config.toml
model = "segmentation model"
dataset = "rendered solids tumbling over patterned floors"
train_examples = 195000
image_size = 48
crop_scale_min = 0.8
horizontal_flip = false
color_jitter = 0.2
num_classes = 25
arch = "unet"
norm = "batchnorm"
activation = "silu"
pixel_unshuffle = 2
widths = [96, 192, 384]
blocks_per_level = 1
block = "plain"
attention = true
upsampling = "nearest_conv"
label_smoothing = 0.1
init = "kaiming_normal"
residual_init = "none"
optimizer = "soap"
beta2 = 0.999
lr = 0.002
beta1 = 0.95
shampoo_beta = 0.999
eps = 1e-08
precondition_frequency = 10
max_precond_dim = 512
merge_dims = true
one_sided = false
adamw_lr_other_params = 0.001
grad_clip = 5.0
ema_decay = 0.999
steps = 9400
batch_size = 256
epochs = 12.3
lr_schedule = "wsd_sqrt"
decay_fraction = 0.3
final_lr_fraction = 0.1
warmup_steps = 180
weight_decay = 0.0
adamw_weight_decay_other_params = 0.05
Rows from block 5 of a small segmentation model, named by matrix and row number. Each number is 128 + 24 x the weight over its row's rms, rounded and kept within 0 to 255. All counts start at 0. Numbers have three digits each.
After each channel's rows are labels from the 100 images, of 14848, where the channel reaches its highest value: "strongest on" is what is common among them. Only what is clearly more common there than usual is listed. The data: rendered solids tumbling over patterned floors.
# conv: 3x3 conv (model.mid.2.conv.weight, 384x384x3x3, each kernel summed), inputs 256-383

conv.133:146131182115140106134107150130137133112173163159127108125112103115114134166102138164123134156081151135083129130138120161146130086111098115127151188128077100146126090166142134143139131132142136149103124139065121155102149119134115151128135132131148140087156111158138105092104155184138158147125110161126161099131142163088176120098142141180142108134143152170123118103118145131180165143140
strongest on: jack

conv.230:095177202139110122175127109117179095144086139119106106141150161160116109112117107103156140125111130146120101108154130114124129141130131135062092147137099117092123028156132107151099090144098141127132131145115082152085125120113129124113146112132126133119122109099109132114156172129071122139191123104137153108135139103107123134145111150145149102153144154156139135095145140142144098111127
strongest on: count: one

conv.367:169179114136130118153091126135082092104121117141160098117176134142124081090156082083107138159100130137109116132104109155126116106117120140069119117104132132134131083112152149113144101128154130158138156129122091098127132152081158153091118128166123193115146101156056117157139172102122145159158163101161123081066164097117195145136135139114109130139119144133088110121114132096096117110097
strongest on: star block

conv.19:091121159078133126172149121125114125124126115127114071110112105142128147159109145108112170121133087145133110094090140105107100133105154126085110120175090144095119116139137133133071146168133164133127109207131143170138091092152105104109127143140116114114128096150123121116100106129110208153121148131151132127113131190118113139133124127130170120111130118135172143103159114110138097133097
strongest on: light from behind the scene

conv.37:130157148116102176142174172105157110161124113142108107132094125137134157141131117084099129110150136127132119123144162149182146113126161109100128139107132163151139159158133108110142141131153130122119131118103151092122114159139146093178137083094094119088135105136080111165153135160135152137105151106131086135090086114140118100131135114157109113161130111120123154127127160122138121173082
strongest on: light from behind the camera

conv.127:110135131144122203128092095160151094186150146116101102163135118113120105129132082126151179134130077139094118132110174145134106137082124154140136139139100136125124119129105129134158133100139144100132130105119130130097168151097127134095163125125121112128100098104148149141131150128131116084147099130146194093128110157100135083100211124152097105110140124127145131106190136122108138119124
strongest on: light from behind the scene

conv.243:111131140087150125137137124133104101098115133097131085160100112143108164137097115112160138097121098121087113139083145127157152103125127130107132095155151108150089116173108110122125153178152137108112131139109122140108109141094156141095085081138140163109149131106123135105089119148092154117122129074157174150140096132092152149111114149165148123141088132182139131148167119090133141097164
strongest on: count: four

conv.125:085122138177129119114162158116135139116101162081129136139142158088147103164140124124111122160148112137147118115133143098151107154158128098152084152123135117154149142130119134109112154099098129097136089141122090099079157125173096175141106106172126114109171136105080107132133100113153079125105156137126107172141108137129119150154128118171113095125142132135142130186118139119151122139125
strongest on: count: one; light from behind the camera

conv.347:095087109122140138106096138128129147135089108112104144159106117125135113122126099116119147152150141134111088101121120155168131104119123109146128158139084158096096132131153105157115149102121094129133143134090096082124123134133143118101104117098123131127125092148093084127160131114097114153124154078130172133056129102128139091131117106104154086109087132141145060132131152099159101083151
strongest on: light from behind the camera

conv.35:122143128163135128114110111115140125111117122132152115120189148145111127155148112127167130135134160097124133177132124145134134151162167141123151168117149045137155059114143116106088114157110166080126082097085094146152091120111096090154124155116142138123140108152115130151172161134108143102139125129153153158110096121134157151167134162142142124125124180129096165103124134162063146098191
strongest on: count: one

conv.155:149131133131128120120118122166160149135137125123134089108125172140139134089096159088095105097127154130095094121114121094150135112136104155115137123097137110115170134089147146146115162109131135163133156148049079116147120155121117148156131119176125185117146110114104126120110091132092120103116164092114079096125127166121142141086097162137136129097114134121055097098126097125173126150142
strongest on: star block; jack; largest object: star block; largest object: jack

conv.327:117112162152107124171094101138099121119144113114101159182180095131133119144109122126161157124143135126094164120175126156113124120131112112150135171140104141108108154125123140127102107130119138143106111134099099112157144178149129119082098151101109168106120150150123127109137165114123120111172172142109135171127143149180095135104158090140124136138141131102145171147154174150136139108140
strongest on: light from behind the camera

conv.256:137137145142139124130094124131128123135125142136163110121143111160140128174115106135153102114098114157168125121112161095120151093152098121092123105103184131143166136125159115090136105175116124102104091114105145161120112177085117147092174140125155182138132147142122108133117131109174143098153116108116143116102107108130125090089103120176103131127131127113119155163082080135123161095094
strongest on: light from behind the camera

conv.359:145108138158118152092154079147136088153096141125107112108172118169123150112115142130100078143148106100126143112091153144133136120121159083141176146156109113092158123137141116127149125132117161151127143128144168124089123117146125108134146143105130102119137085135130143156135131109128132167139133165111106170124140147099072138102146112125118089111116143151166103148150131109122143102141
strongest on: count: one

conv.246:187075130151147064124145163095145133107095113104136109139123137191155114160138125078102145117130136144077106188105117106087130135111129129104132158137158095121107126125145097102158131131160129116120124104126071104104122118111115135130110087125121136141119051158074136143101139103123106151126139123114154139119131149164135132096126126103132112117146105155124120124089127112091100137180
strongest on: light from behind the camera

conv.262:157082154142132150117139113094142158141155129133111115132124135106147123149128122142139166128113143140097126143135127111149057152080085150107154135114103098144101098158122125134152143126115112170124117144118146110110146132103159164125135108149154128113135117125116146125097141142139135116138088115104145099124129132141139114089176109163123159130105121109130124126141122081116137149143
strongest on: count: four

conv.226:102126131116098134129143122155155112123121087165122138154166088136125122144123130095095134147115154092144143114128087143130155144162138148140169156113114079141108116099140116140137113112126161105128099133106151141154137147131132112124172146070126141168051148124141128133132124126146122132161149139128107141156133135146155169125129108148171141152149123133145129137154094126113123118138
strongest on: light from behind the camera

conv.273:130130131108130106147143143173137113127136116113151111164117151147146170186168100093096135110099138152126166139157158163141101146131128119146135143097162082109101111116134085146151091131139095140136142133122177086139124176138129111122154181095143128114131144108122114163137123134126087156144132110146164128126140122134117094126153148097100118088137117151133123136125148122105069110145
strongest on: light from behind the camera

conv.167:144099110144139112114103130105093125073125143169145158132148125140119156124127124118140136137117108071112126156155129123123125158140151108148126109137149144149198132113082170121165137127111118147093098109112118139104123134205196127080144110088116133138151165145121132120127153166125133126095127180130159157091166122133136143133085124109119108123154132160103161141116139122099163097142
strongest on: count: one

conv.6:097160120111087127106137070142114146109135117126118104126122105124147118130135108106125126123132105110083100142131079145154126132116149104109134149125143151067100169131140148108167141150090155115145173117130132164128128122149122116100101119135145129100134093126134101139173121132106134113149115165152114086121126106127173109121147160120180128141084162106133098092147124129174113113103
strongest on: light from behind the camera

conv.141:089096114109114097137096147078110119089126160151122140106138137102135134099123107136104135081125119145131136092109143131114130080114102128119113137130092181137152106147103140109150181177158113146099119156080183164114126151124168175139136138115120138095141127105154136141092125147136110065108125170111111108099165151095145108087125123166095135156156156132066111136119132135149106166138
strongest on: jack; star block; largest object: jack

conv.269:136092139126125115118082142075117128104156098125091132116090146137163101144159119158137102097148111119151135154134084146144160155104081120147100108099139105109094107124133106152104130111102141078127157114166083124106098107134145150125098050122108122123177178135099106124152178134127116156122142089144123108101166082136085093134156113144144135161132133125131122178110123119157094108132
strongest on: light from behind the camera

conv.15:135076072112145140094153143236090136121117123152095140137103131125105130162089128121117099129130161097158122143096111167117150160140134106138114166094142123113118124170123085113120091139143108148083161114118113124124119159136128119101142084130113131113115144137112112099144155134149168128159117130124134117137084108141133140123124137156116137107094096133108119104084137102107127116162
strongest on: light from behind the scene

conv.350:105132108108126084144131170127121099130101108125150115141099125092100154103111106104120107121130156121148133126106159129112072101147140124126085137147124164139125099124112183151121129127082123130143120121147146122108097130121111108112134146148136103093142152114132109113117135158143118101127173135132172124140118118137189108170092189100098133140143144116141130121108116141121121090065
strongest on: jack